{
  "crop_scale_min": 1,
  "horizontal_flip": true,
  "encoder_channel_attention": "eca",
  "encoder_stem": "deep",
  "encoder_expansion": 6,
  "fusion_encoder_head_dim": 32,
  "fusion_encoder_drop_path": 0.1,
  "residual_init": "zero_last",
  "eps": 1e-08,
  "one_sided": false
}
Rows from block 6 of the image encoder, named by matrix and row number. Rows with one number belong to one channel. Each number is 128 + 32 x the weight over the matrix's rms, rounded and kept within 0 to 255. All counts start at 0. Numbers have three digits each.
# convs0: expand pointwise conv (encoder.blocks.6.convs.0.weight, 288x48x1x1), inputs 0-47
# convs1: depthwise 5x5 conv (encoder.blocks.6.convs.1.weight, 288x1x5x5, trained with AdamW), a 5x5 kernel
# convs2: project pointwise conv (encoder.blocks.6.convs.2.weight, 48x288x1x1, transposed), outputs 0-47
convs0.77:136117147124097126171151136124146161148123082142129098096123119119153137153118116069143100123111202116119136124176137173131104084169193127149155
convs1.77:134111157103130092128090088129134132131102126130082079170114127119123176171
convs2.77:093126134140154108109147133152144167184085085080086177130145109129156156142102148170124132137136058115133121158115169154157082082103145114134135
convs0.79:091143141201162204112163111121084153133116146151085138114146136114126112110127146103187104110115212102108120119135138096111111099109097061078195
convs1.79:055145149089161072079160099123045105134177144072156165108103120074105068081
convs2.79:136122078164135072157188164163112160166124125149192153122135087081141160151151131176139221131166086133148153130096146094171103128149076154160135
convs0.80:118133173105171147148102147074082166205165164192255004121189222172171096067107087110097050217112107089125098165099154142036071066176053034117160
convs1.80:109152121155188131076124120200100099110082147106139115091114185198173094088
convs2.80:089063185151227065138154157075179153104150088115081147177095109062127174168122110076103135128086123067105154152141178091230148144151136108175168
convs0.81:141093144161181125116127108087200120121122149165155119136135079132138194100116136145084118097145120126131150067118117142133147078158138116119138
convs1.81:156155095137175136179089125155084111130101123146121100142129114177119156144
convs2.81:157151166078138154100158118121135138133147186136158179171120118136118112136115120108091151158103162120122157140128112115033111106164139108140141
convs0.82:132167150087111077132167139137112091099112111101141113139130111111171138126069090108095169146143163129115112104130096128163125134143120150132142
convs1.82:093106126125108101108132141134157108113166167162068072123109161116128166121
convs2.82:085134094136139128159093074110156144124113124134124091104179093122123103130110092169107136118096137145117154173107115139117203100105150110158102
convs0.84:171135108062134106191139129103140114079158171125143129131185104197131101038133121117071025135118146097103175122084128119208076157163079087149118
convs1.84:187176111160164167136116107123160142120137111119139164168082123120101066065
convs2.84:135146079087111062128176164161050224059121191150195160144117079087157087147149116125166192118215096080131101087183159115063142127119103159097007
convs0.85:142143095148115134153107109106126133141150094149154125121104151124159140134159093087112124153141156153106153115133084121166068111168135121137126
convs1.85:100167146133133110152119104192170086136096146168137099151113158112134113123
convs2.85:147174114094162157092145117154136148170141157135084127088086127127163141158124157113133118046091114132110174137147117110156085126139134134137121
convs0.86:169137107156131156184239133113132209107143147118139193114160156191142193111192145100115158166087153102165145148128117143147124158157142021150172
convs1.86:113094120181140061086117166138097096048095136094070121135116122137123125118
convs2.86:150134108102110120130139162177066107108106158132133098157111122047089062095195121148116129076107131075075106111123131157144086123114218140113138
convs0.87:132110140137134108147165104143128093121079166150130147138117125128156127133071116097119174108055114116104105126163155101166151203113140135111102
convs1.87:134137066136099073162128095110128169133097181122112126138108096163156080141
convs2.87:132097142119145056097123172080139111111154119110161131142186107145099136124109123158148158137138107117134117143121104106041120095131140160190086
convs0.88:145081156119115090115143131144144098117159113149120078123080114127133122122158106064131118088138168113110146138128122152182142096096183115118093
convs1.88:086122112137143105082071125144104083098070110142154085145094174147124147146
convs2.88:151104115098160175111172120111127186153136139149121120096110183159120116136101087153118094137123158138147132146104164181181152160140138128141117
convs0.89:090142110160142185160098038114144126122066101099164156161173171126121069109063088095034161202115131121135121185183184158150208095132097100118153
convs1.89:093051133106103123108113125179180133099175186162129140111097162122113061086
convs2.89:115089153155176103146197137133171130160148117157149129203115191159088120157133137150078201164153115052117105159082087156148153118111255094094136
convs0.90:163167087089031150117214138100149146115146052117133104125128132176117188127098122151162068147181141077049181138153136080191056054153000106117125
convs1.90:122116075130156088051047061104054045048061064078082027060079086061064131175
convs2.90:169135118174130113169065076176185056209119152042090115055130130176104105111087100098075169116255072101081024177187128078254129127088118208063134
convs0.91:047076146125126164013069125120153125090122129171205070106107066116128119105176047191133126059155130054226118136130144168112156152143093195152127
convs1.91:122150180168147110096131135193111106099119132174158090081121168199112108100
convs2.91:217184149159160152121196151150138115103157163185150125087136124185138167130070159154156166175168158042113085077105093082088105091118066152128128
convs0.92:140174131081126142104145109141144093086157174139119189123114115145142123140153135063137100175120175130122167114119109160114127157114125148138116
convs1.92:098150127099120115157132129158148131096100124150122098151176120135120133184
convs2.92:140157080101110160140135152133115116186154147145096117110151127158148145129115128116111139089109086135117149108104147134164116108130125123115099
convs0.93:166149111142106111124134123088076141101100135147166155105112157149150157145167147112086099130108109119122108115151118158093113110131131146130117
convs1.93:122138115109164083121136137111144135146136136129093132129108148126140107079
convs2.93:167155130116118124120128159143114147135140119113104091153114130126120113119134143095138109140110143119138148155138100114134137130160151130100138
convs0.94:137144123162156187112107093113111146161136131125157132117134106116137105103119153143125170158099047115134144065143086159075127054131147181195110
convs1.94:091120156140090090140095116136180118100141140111139123131179070143169119085
convs2.94:135117079157124188111146136164114164107099164088089128139095113124133175144117067170142100119143130129078150123138123117079104095121144144152152
convs0.95:064160120141055214169101051106123125148100136183169173091113151153141097156149100123106132156146115082119097133164083122202125133115130127096118
convs1.95:126106058132142099106113122196103098097154184152169109113172189153090094089
convs2.95:091112157160185071120079095119192104109131137147103127154100118123099203148164136165133148076166151050112114171127115098170099124169193110114131
convs0.96:162093131174135152149134112125129121155098142123106166105153171126158145102136136159149091142091119098079157141120097131165156133139144158149143
convs1.96:152130115096113157118105104064146153106163084139109171142155075065104135143
convs2.96:167095113145117166109144163168180112141150145157121101131085125106116145132108085097115100081109123134092099115104133135132125141100098091154124
convs0.98:081100110184174157114170091170129150117117108156161164109120168123143173105110120164115166124100113150148166136105084147097065120142145132141084
convs1.98:124096110103141128163138129152093115125122164166162090082141144167111113172
convs2.98:144113147141121071094133154131136121089131111124120147147076132185126142123119167096105132131137145168105169149123110093099145156129096152127131
convs0.99:128089113162131149107123136058164188152099127168112154125130112140118194113152161103129112142060128128164150131134102158140149146159095093129139
convs1.99:123109105105134084113148083089097165119141153152111161105091179119150098124
convs2.99:131153097143170142163075129145145130121128086156092117101148128079170127089117141128144116146147106135112109131124165111168122142110136114108070
convs0.100:099088128134125134150142149105122184140129089073145145000051185151174112154173197120123180139167171112121104094122164114120114156057149181106183
convs1.100:147083153174082129131047110144132128181118145132087132064112162128176085154
convs2.100:118120140126072159141127127101046212115123072133091139173098146121106146154110037109142094158132171117168096186148091175143152134158064132126124
convs0.101:138123119119141120166158121129151142151132147144129153146122152140156077103123144143116138160106106108129140137112157101100104139134136107109108
convs1.101:148089145124132112123168134132151139106102119140118144134103145121109131179
convs2.101:139112129105121114106093133108149105147132129117126116102157114120123153131120133095122136115114144119124127145115105131121099087124103122133145
convs0.102:128113166147136163097081126093134068162123125122082114123180141104118130097145160114094120101156161111099128166126123125118155112138152123103096
convs1.102:102108136134102122122129148077132109136172129117157141108160097127148150163
convs2.102:153075144129119150112107123130148096124117119115110141125133118111100126156169116112162111106158123115169173096103127124132139122137134138077152
convs0.103:186229232082069146174180125059150068121119133142112144051045154125152101120113108087092162128115111168121115211131098128069147131101210131136142
convs1.103:180054045134099065111111139156049100156097141074086140052161156026081074179
convs2.103:135095131160170057161208086124067122137115109159162133171167071107161156159088098147125141104167158095160144115061139102172094123062088089039177
convs0.104:121087096123131124106151185085153126078163104090080138149100100113145135150176173162166191130161086099158157119149135151104134141135109123154082
convs1.104:157130116158156159064103150150151116131158085140162146148083143150119086058
convs2.104:165145076099129123104136153124126150070118100112125121113104156138106086172189160131207092143143125124141125117086131113082090130112096139154105
convs0.105:205108071167133129146090099137164112115127115153155106132180179103147129110154108146108162104149108102156114131110155088096173123171114162092137
convs1.105:143124157097124166127165156086152127141072114105111087111090127154153131065
convs2.105:111148109136134154129118160111123138180137057108046148114158141148159136123173140109110160170150132180123122146093177133188142076187116115127101
convs0.106:106138072013118138185108118142177204063211105084045129192203153159117140095165090116042033158178108183133221122138136196134148119114160144158094
convs1.106:136160138092114113158133046161026113132140182091126162070098158200162082086
convs2.106:163030092087097110132060137170151177043108107158000124110152187086149102109127177099174000134102076118125073040099110181053135135155137114063187
convs0.107:129094140181087093171156113157140122085104159141127135160123130111093116143126123149140153104185134123119121143149139117113145118167121193126124
convs1.107:185092078151136159090090144113130087147119146124136097136158115127143157173
convs2.107:144141148110101142087116128151095103128069145127139083146143111145116095147137110134053153101112113126166128122113176146131166085162133105140081
convs0.108:135122137097128132137128112106148121131079110127143142103124128122130153137136110176138129162077143112091133100122113154112130114142110173147082
convs1.108:129111130134140157123157119139139107132071149094121146120113155147155152109
convs2.108:116117120121106086109118141111125129127141105109138147155112155173120161116120151135138123128142134151109119158088129151107106105121093119099119
convs0.109:152101185095167112161128136057089135145090141053129141120125107120087138148203151093164188075081115186229111161125045101153107062142165154172115
convs1.109:155073073073157111143173093105053123111078093128097153084143125107102149190
convs2.109:134123113143173090135150111059126091141083127169151151197146084133078177099107122157067166126151182123097130147107125120125115145150127138135126
convs0.110:142153106138161174109142193138179177136151152080155161153094139132148154156133100104167165102108116135100159165124115122101066181128123137123146
convs1.110:155175143062059138114157092125131108114156106121156131160093095092151097188
convs2.110:133097126119121132164097149115145159158137105161101101126119146163092148111113152131123129148084129135121166123105110145165112111115108086091143
convs0.111:100133136132090116115125108115145139161142129136141118156133132138185097138110117194142059124120092207148120128102157071149106132131137161150149
convs1.111:087106102135101047143131109113098169100136153180104140125106073160089106172
convs2.111:105119146127149124170092151096090119089143124105084115121115156159108078133114142172113130094110152054102135099090134118101155110149133148148136
convs0.115:118122130151163157139151129110118131134126115114108152181109126139197126164143132136149126179125116094134169099111160151119111156135118111138136
convs1.115:114115158103103121106149089138165115099128142147165118154119119102116162142
convs2.115:143144113151117147079140155112127155132136101078115136130161122120139086130137096115107128098123117131119140116152098116105129103127117145098116
convs0.116:189098066126121172203115000078138214118073182172155112200161137102189168169100123112048108204194112120157124109160077151152179122198100100086109
convs1.116:067068027148151127123109157189125117120143164178143098110076165156105064059
convs2.116:114141219210221146072107121143189181075133167104060093205119168169177150040104075125107193140118092133109140096148105151222152144094163106150157
convs0.117:102145126113092186185111027159168080152127129157175198137112093087190081158163076144108155183200143211132198155114115028111126096161091094102054
convs1.117:128134104071065171118081125159172155081159181142151118093170100074117086146
convs2.117:117185174158212126142046144100179092090083118131150129160133230122138126123091111049089208098079086145123114099153151173141178105114202144110170
convs0.118:120135115135174099160119132113131113095115119124138107145116115124145144082162142127118110124143139104156138134145122131125097130115111116154128
convs1.118:077161107141110111113099130128126147134086144128154103121167139092153138082
convs2.118:140151150118122124083139107131107120146105133136136117081100148122101108114092133113113111098086118130111122124126101127135131112157107148105094
convs0.121:068115190102140151150100101082173113164113149101135163127119162080153145088144185115156020146019084150091119078136127122147142118108170125122191
convs1.121:060040086098113107182182158091138167136116107105170146114132112094118126116
convs2.121:168187094166174042114145129056050133113095132177201142121159079138097124147184159238159141128112132082114076052116144134137168115162117191168034
convs0.122:115109122132170113124140191109190129172100101022099155118136116058036130121085105150124096131145156160148151141129112105133164167108175211146135
convs1.122:123104100133110135137124136059135176082148068149074119176102073110147183185
convs2.122:095115136184185070130117058126178113143100205119224135223191111150080162088125137137116115127076121113114149097126149111133093119120092144103124
convs0.123:149132165124153118123162133144114150134161098120122099142073122132110088081163132107183112097178111136130104120123103116125153145160106135130126
convs1.123:155095124111101126145119176075117103108131117111149132163134089097168099083
convs2.123:123124155142165115188099152109145148133144095128172135142127121151115145128157150143142133133147150148114176171098139189136116133108106151088117
convs0.124:138130030180135165113120139122133162133102152147144149047117111152155155144212114169049196118123142080092134129139183133100103116135113136178144
convs1.124:158127144108174176111096083132126070150133133096073172102121148158136137168
convs2.124:177144115120112086141150082156147147104113061153154125172061096104123088179146128112099113101193193062139095160095157088135129150153059170180134
convs0.125:046167099068111187168201112071114189131134175109133141179170027083129127125177121110185170116128172163102156086148146128201117102180164085086170
convs1.125:159115131115124104083140200177064111126107122113156198149111151193149119077
convs2.125:089010122102127161131150131192043156069121133083095152086106072113182099131114130193126039107130141139114133130106115143143138083107093115101132
convs0.126:112094116155115203190033055085152082120193130079113210120093065146178092098182108134129184145151114142113128113161119060108164184163063168081168
convs1.126:157126102086127214171114124138166149114125177153109094109148133139095131195
convs2.126:077188166152113170095138044107154119136135170162133189229100191134090180144119103148112178164105157137114191159142097138209121129127175126137147
convs0.128:131092135109106153044125150129164171100120152117107102106094133151128183210101104140160138110152104143168178138126161123125101104147182096125143
convs1.128:125143123141148091100145141140164077150072092144131171119181141116097110136
convs2.128:129120124101163085147085183158128066096104123171125091147130141147093162130168084162117157120139109160073133102126126145118128140116106109107107
convs0.131:119137088098105147132137166133123114132087159167167130096154128125111149120123155115156109161157159132130102130143138136113159156097127146139137
convs1.131:121133113165151142109158103163094100124102119156131138133145108125172162109
convs2.131:105113097147123147110105110095113100149123121104115103122125137124082134109148111108076138149088106136108151114159122126116140133133158125095157
convs0.132:166095195138059146082140160138175129183149119086123112090126033117129068138120072178085096105136028108202172176169204121166149168119122191196078
convs1.132:156190122166151147119070136169170101111102159131128155115113182194159142103
convs2.132:178136171122130209167119255131104113164120191188187122048158193098096106178174120104202149056152178023138140179178166111156125143134105155106123
convs0.133:122082108128133155161144170021193142145099125107156152127122133096157165131082096156190180096118133092149074158112099097172170147181098140080230
convs1.133:078034079140116098059132165185057147138128186059168138154158101079127080141
convs2.133:087106147140108098127134103108105132117126113216172126101197120169150138067195123156152056104188053135092106203108125087078126148158094149094088
convs0.134:147167112154155137151142143132146060109137113124098115070085115135141182119133125141120146143155104174112152143164119142125115107097157144124164
convs1.134:135133164162090149082135116081174090111160115159126133132100141128129100084
convs2.134:094137152140145164128070095139101102132145149149086097114041143182177141118190148133113119067100161174134070137117152175194119095086129156143159
convs0.136:149068149120155148112134145129160151142139105116132167100147150136137108114153119179120138116128119112113144136115155163126081102170121130145104
convs1.136:104086049126147141097108126132108133150089128140107163150120135106148158144
convs2.136:124132126090111133142083123134137111107097080117115128137127153123070077134069125089137127050140145126109083110123112126111117155124094121078142
convs0.137:135128153193104134138141152114153127089155124138188109173133108136139160062010132175138147180139196132113120101202076146203156131195103115196175
convs1.137:122129120051147141116099099124131057078096103099112118134163146121163168154
convs2.137:207132151159091131141182146119199107161078194158118158138073188117131152135152147093120151126069178015221108113097122123110123144114137092151131
convs0.138:175111139151121145133098071136172130130112116182150124095148090112149136152135136101152121127128144153127094140104132157108157067169171108134118
convs1.138:167120096176142130135147116106148115156108085161134117142073154171113146120
convs2.138:111129149120123161122133139098142137143129094102115146145127116145109075146133158166146155118122082142106151134165163135137117141152112144131090
convs0.139:116118110116125184069150107158098108117141109119052085119139183139106126152140132151141147120149173097110141107095125135129121125129129120075141
convs1.139:138137153096121137085162100147107084123144147120141163118110130076132052084
convs2.139:096143099128092083113118132139121096098125120164179103151145099150118134105126124097099185155147140135116143131170129121119104090142108139160153
convs0.140:129153086128134160130136102100108104112105123112128119124140113150122123132118137157172162108110107112161152100146112119143106101133127144169131
convs1.140:147116064125105126088144176121130128152098094064114100137126146121098158132
convs2.140:096085161151134097108151138100144068164110121080134127160154151128079090124111116115139138149096132116135111130120077138149103118145116162163120
convs0.141:112116107112128114137152109149130118140115085149088131123117146121143131115112137148124111137119137106112119158114122130129138122139125119128148
convs1.141:136145115148176122120125091151149124079141166086156153149107134136136097179
convs2.141:129137109122130110141123122116136141137109142129162127152152125146146155111124118178140129111133115122133138162113112102116118143130115131108136
convs0.142:144086152111047174134081101157141200166121059118173121157137167078135077157127114152169092134142111174135173120164161076121134062142087113131114
convs1.142:125180104084152117166154099139078162135119065062071122123138142134070168114
convs2.142:145117076112123138066148126209151186123153105053166153196164144103153092117108087124123078077081129051131142144140164157179122104141132061113148
convs0.143:147136095175132141137131124112123099143103153138131113108172124118125173127157096136134168148126116107124121133145096140124163117103130087142097
convs1.143:156176076116161108112134143146125104130127157153120173123070138145162080160
convs2.143:190130096101121108161131095156195134124157089159113154158152068125114108108131153163130128145106107084119157133152118130109107107132135131119147
convs0.144:137136102137069086101129145150129139130160097149130119136113141143137139093121148111146083140116157164100075101136129136152104160129138122154140
convs1.144:181162104140172113106108115120116117122125125100142149136157163142109147127
convs2.144:125134141155096141103120150074131124147126102141147130132099145123107102132140061122080115162117105152162172119089139114145137157119126082119117
convs0.145:116153115138110194146142087156148136121163152106117122121137121133133139145148098118084170128130132148142150116147111010076114122148130134053113
convs1.145:159129090079118199159138100098113151123126109105126099124133162113064123118
convs2.145:136165147162134100160143130144150188110154141128129093150089118123118133126101143126092152174157184175134150206141091111157157177151104125177128
convs0.146:118143135152149179119106126124089081115114114089103146131139133130136169120145149102129131159145135115092118131113093121148079131129074111118081
convs1.146:113082153138138075138155110124145180112086123144083125151109106080152158154
convs2.146:113092157051130165190100143087088136133151139109132085170141118156164150082153124097106106162116147142143109143105132074121133126114123135145145
convs0.147:138165117127064129078104204136148237124132152105169078163188175145186156094158151117192069195124122107080134229130120129194185111137131191111128
convs1.147:078138142085059096067096133110087145161134073058157167122106067037086117089
convs2.147:156255217137131146093187159097141137099155164100113197130130136066092201111054132146130218122087151121135181153111070132180100174133147079162168
convs0.148:149122130121098123127113146116194116137157107134096128147120172114151145128099151167129149130132123090107100151118112110130126126126122132147153
convs1.148:121138110174109132143094110144102097135153172145120128127095096101161137128
convs2.148:134137116125111115111128103142060138133108085115145152140165102144155151124153118155131106137131129098129133130133171102137167153113150121112129
convs0.149:130124146169127123118125153142138122106121146137126145152153098114123113139134129129096127160185135139099141107115100108164089144122138101134128
convs1.149:153128089109125092146142123151134115108142143135116132127128180131097135144
convs2.149:119118114121117112095100137163140117160130126127132134118141119130118116094151153114130143134091128134088142142115133104103109131161133092136159
convs0.150:101122128116142143158173133126129117139093112185132121136178176139107141132127085125150118155104175129141100132134128118145142138094119119117126
convs1.150:110150134154135138120133125097129134110095094155113142188151103100099142090
convs2.150:141119153124105133127125122127120133139148133135100135110119138138139139143148150109121155128086098158142089097165134099123139119110127119098128
convs0.151:052138158083072139123114130145154151134064119118173149135181122140151114136103149177121143133236128112083085115104089160186118135140110065118141
convs1.151:093187170121177084099112095177071137115131161103168133078055109167125099146
convs2.151:154108114119185130089099074129155044093154107049118165121136138118109125112124095101155126072154148132153128109100194170086114088134105096131154
convs0.152:186116188183071156084158255078183167123128193172128090132099196115076148123120116158135107040096182146079159169113143126174111203158164080122155
convs1.152:133074147122125153143100110148197083162141178180121147130053180101094056044
convs2.152:140048171169092135128148098150097094150111096138146195141146118197169081107192136180174088141132179132135152150113216152234177151200085124141206
convs0.153:156088155173140029023170078208149207154216220165076171031070148175060255201118159133219176195083090146170183045048091129137171079154148110154119
convs1.153:054101035152065067209137179080087142088105096107127166150107097144066137108
convs2.153:155137147078192255125000174151157164194096124150055108144124140122095138035123113038092199120049096124149113148079170161063166078118075205078135
convs0.154:024096123091058146134112122115083207224193144082136171156159174112141120066180109099123106208037055128159101068086105092238229162086128126107219
convs1.154:102164140120152190133081143119191109096170113175162115177137088121144118068
convs2.154:067128145172084188134213169193019183230146103195139128061110116122159110116127139168049206166152110213124139143099177147140134158113138087096165
convs0.156:068124139103139209136148058104111110136131134182130114105114098077083126107092069123146140111127042104120144097108128166121116137078121102137143
convs1.156:085110136059100086125127149115148091052130166123074110107158076070124145117
convs2.156:067098129196118112126200126128098169153142124072113138154094164182188150146221143110100094141109092092132135095097137161135168136154105057122160
convs0.157:097150150126103190180156117191128139162109162162166109101197132125130117092147125136116095157073160091162125140098140130131156099134167180120133
convs1.157:126111136088128153064141091122082145161095146145099114120152175072131157093
convs2.157:094163144140164136117119175124159094167108135128151135152137121089152130141154123081085143141103110147152100173092120132148162167102093130161091
convs0.158:099127112132108120128144127127126139138146137145129098113114152099142115150167133176152124148128104117113109172119141100119150120120111133163108
convs1.158:156125138100178112132106172113105133103165105098135160110127126145113165140
convs2.158:139119154153132115096125096148117107139156109154153133099105125079129125141142132141140142139123135110152100124143121125118139146114136116113120
convs0.159:115133112135143149099144123139154137165149142210129177150119057031113191137170127134163142092142098140152141083195110099181141110142136140074164
convs1.159:133170113129123200161129055098141142124097134148101060092135130091086129166
convs2.159:099185149135161137136105190183128151108119140156178131140116113100068188162151155165142155157099110115106173128141149115197169152097081151158092
convs0.160:158144137125148119115117105135177127119131107132157136117124140136172106092146106134078140117113120137120105175149104103124088152152177100147106
convs1.160:156131114104145105143120109161121186120117161147139131127126132144087110141
convs2.160:102132082153125083130137143090113134140109115106136129163127146103124134143117120106103134143131071129117156133115125111131101167175096149150106
convs0.162:076123143099129134137190124153191169139131116158120080137113083121103062133128086130104134126106137123147127172103181125118125140131117077158136
convs1.162:125128102097134173148127116124108108135089102134177180103125086097128097159
convs2.162:062104135147061123123077113126086129158123091151127146142133142193103126133089121117110093151105132104138107160106117111166111159101117089147088
convs0.163:130123129127132131132140117103123166167152114142158090124104140097126096163129137113080131102171164072144128091131104067167084111082127134170108
convs1.163:133150147112104148151116158177168124129085144133126111104157107149179140131
convs2.163:146153132127148126113098182109118172139144152132141087107112170128119147158136146095179104101134125088060120168112067089099111169137141162172089
convs0.164:144173202149134182124113140143143092133111178169120123116112107134108169135178107136119138170150087172171099197142144160137140153104149118161173
convs1.164:105151117145138144147123161132168098113110173151117126159106114171175159113
convs2.164:126160155149087178156073109154190143095139126095170128130098150141097142156126131086139107151167158065146137133154143173153121129173140139109169
convs0.165:090125121103129076089181125145163129200167108157117114152099174129091139102087110140139078172163145177123138152126128086158136143156088106146170
convs1.165:074067065067103060078088065109080127118146173063144142136151127150141127105
convs2.165:134108120100077097132119109162146210090076132086186137124080181109116075045152167169126125108149132153124096126082128127060136143134096168136153
convs0.166:159183141156125107124214005125083224074113150146123203123156095106152157135158068137077036182164160118115093080148145159037171111128104170198177
convs1.166:070117162084116100199148121089148160126120070101138122151119074140134082159
convs2.166:153067134128073206146114134062142087121133126147169125095155115097157102066085100107157047086111099079139146105144130215106134137153056134095083
convs0.167:181153198169183182089116172145095122126113096134120118118093147164086077087133117112081153198179099135162149203079181123153109191114188130151185
convs1.167:132124106128212109133064042106103125175105123099103189081135104058070066130
convs2.167:124083122150154123129103093102000062104133092182214140131122115158097111157074124044069164171131057255164118157124127136165116103109118085128140
convs0.168:150119083134033213102198128079052207093127134062140115127190105124073157106074134061036077099133206094101106098129170147077197011140065184094154
convs1.168:079113117114084134198150150149140160102105174111148099094182132170146107143
convs2.168:163111153149111167091108130148052193173108120112137107062098161184130000094129145136160011058136163090109146099150029130196086112107123193116163
convs0.169:125183142100102140140095096168173187150129138118185113117097053158169087094122094125145149138113109155057139158099143118152175143115111096138116
convs1.169:145130149117070060117174069063098139109067113130078136149101103098157169085
convs2.169:160155148143126121142132109086164139063123167112096096089129112141132140123150170127123084130072153101141150106104141138033133098147108126091115
convs0.171:108170125162143180149148130142133139138118113166143124117104164137124149123127149117120159113083106138139156113123147085176127188133133126144124
convs1.171:164123102078137086110121149066092101084147108099137133144157095144150128153
convs2.171:142114127151101099126145142171134083135119146144145113125124195121126078126103122154092130165096102109154101120168077146133122145107110170110094
convs0.172:153147183118116101114150121145099127105111091139125123104111123166102112101163130099109105139179114097173180129154141084151116137083142085122132
convs1.172:088148168136100135123127122145168110104132180160150138149127045150152148116
convs2.172:200162137132161180107106161153139130103146121135110136124108074104099189175149120175182123097178159109144104135116090096130155153142139139095107
convs0.173:139142085161128142194014141164160133134177152136124152096130169188138084115122123143139167104163164082094148153073122188117186125129111116076128
convs1.173:045085159184131044063111108061132118144136073146102061126101181091118188124
convs2.173:087145134128063099080074190088135033059058108173134116159144072139138168158154189115125110134177114139100064162113052170090146197143104160082093
convs0.175:128098115166087111137097105105117108113098123127137173149121076124119125111129109145101132143130145050137148109131093081126143173089073094103141
convs1.175:080172164121181150114090085146101115149126161097100140089098148159141124178
convs2.175:157076077114051147090099120117113090157089175112150127121143120150106089098123108123169124105120170073138147158136147083136128141141135104134087
convs0.176:151156163118183162139128127066142089117121211126131030140104170192132191197152177167136157114124134071109111163166193112167167093113119058095116
convs1.176:115147066149149163133131161147166147125111124168146074160152078092130177115
convs2.176:157153139092087147119151122141099186136143087134187145087136075113094069123154120155166076127170140097137152145163089139169134091166115131125098
convs0.177:094164087110090109101170150101159164100141200140105187165148074084088117078178133119132163127159153115079169072092122164115072123130138156068080
convs1.177:133143154129106166141104072060123151113142124100095099170172126067077174195
convs2.177:162141213201147147114084187105199182159151148234163105160118173183139184131081186121119184154132133102145131117077119114150102165121139100134097
convs0.178:130113161104109120153184135207115104132162106083107103106086119135134082083134074146063115111159158153160149123179106091161127156070078155112110
convs1.178:105127103074140110131184100100066154180063100085082115087130158124129119132
convs2.178:098129121149117091107073136077012175086125145152102126186163139101146003056080106146066103157066145139143128148116178240103121137114139159142171
convs0.179:108136150121109185154116154093145144135075129110116126133128126079099082016079172081083163022096123148141129168163102122105169142185136118148149
convs1.179:124067125150147054043109127159084090082118114095074045137140127120116148168
convs2.179:161123163158017137129223122137096086148135111151152164125111092127208088120133115104140159157178180073075185105116133125091078158122122155107139
convs0.180:175142132160127182111152151090210126114126078113103148063096063137166132155196129150167091119160148140201145113108109103116098132115157143098171
convs1.180:086109141095128079095057106199167097130140153163130119110097111168191098069
convs2.180:109119164148159128129086126059075175132117157069109129049155182172101142200171096178074045097087010046128087143144106192169162177148113194165067
convs0.181:093135111140141115110135092127155111126104138154137155145135162119107143141156135115098156110129152171136109098120124136190121125109106136107115
convs1.181:133116115160131124100095128110137121124153178151120096091150123166113090145
convs2.181:133126111100167139117162127129134135090117140132134152126132122105104170115131141110141134084154131140078137119128137122088127149119117143174118
convs0.182:112134120148167119101128090153143142123126121132106113113114120168107157119110150142127131153123160158151133134125160130126139093127151156115157
convs1.182:158148113145106097075128115152123096132129171142148106142163140128102126179
convs2.182:080143164198139091143111150117127136157134133068162105102110148115121124115135117146138115176133123162111157162129162098079138127134132086098118
convs0.183:157102140087114134131188144086133103130133115128114101160124156107100166155125101140117139155109144147129141098121143125115113134133113121131109
convs1.183:101095145132107106136121135124133131144137099133125103111139160142097149119
convs2.183:107111119148124148132100131125122154106148135097123122137162101114160118130146107123116118080130123115129105115098123110123124131126118148161116
convs0.185:141121140137167125090112082207124147142154102087154136165164170093126177104127147175143098121123104139141115144123070124144177133169072185174059
convs1.185:101140184119096144163141097086158130091086118117171147155177131129060091133
convs2.185:152124184108165187165133082073115108104160123099108116140162088150110075112074117174103065192083069119129116090130092107101137141115104103106062
convs0.186:095099152127117158153134095115136119179151107124132131139129139116115093148127129104110108123138144131139095149102127138123155141133123119128151
convs1.186:096129159142099105138153144128123097123133105091118160131162078126122139188
convs2.186:150150141107105135148131105115114148115083139121125135097174140134151101110135147146109116120134093124147128103090118133100139103134118139155170
convs0.187:158120176127120145113191147122178104156133124141097109105095176121096153138062153120123068142122148151104157136097122157122098063084083123099083
convs1.187:123064141134138151082116099133064126097132074119117145084102164183159153099
convs2.187:090134221108136143187165129115175213107120133104117079134130169146164112088200184107118164111174097128113100148153104170130157129115075151150125
convs0.189:064083097080131105140102140163156131160147110166168110157117150128117074157156121132167169111153190129134136100099129101088089153118104122171149
convs1.189:137135111083097138107066107106088115122097116105146184175142102072107106131
convs2.189:123119182097096167114143099141112186165181139128159129125130101174094045156154166077132104155095135169110072127171140165112079114122146149059159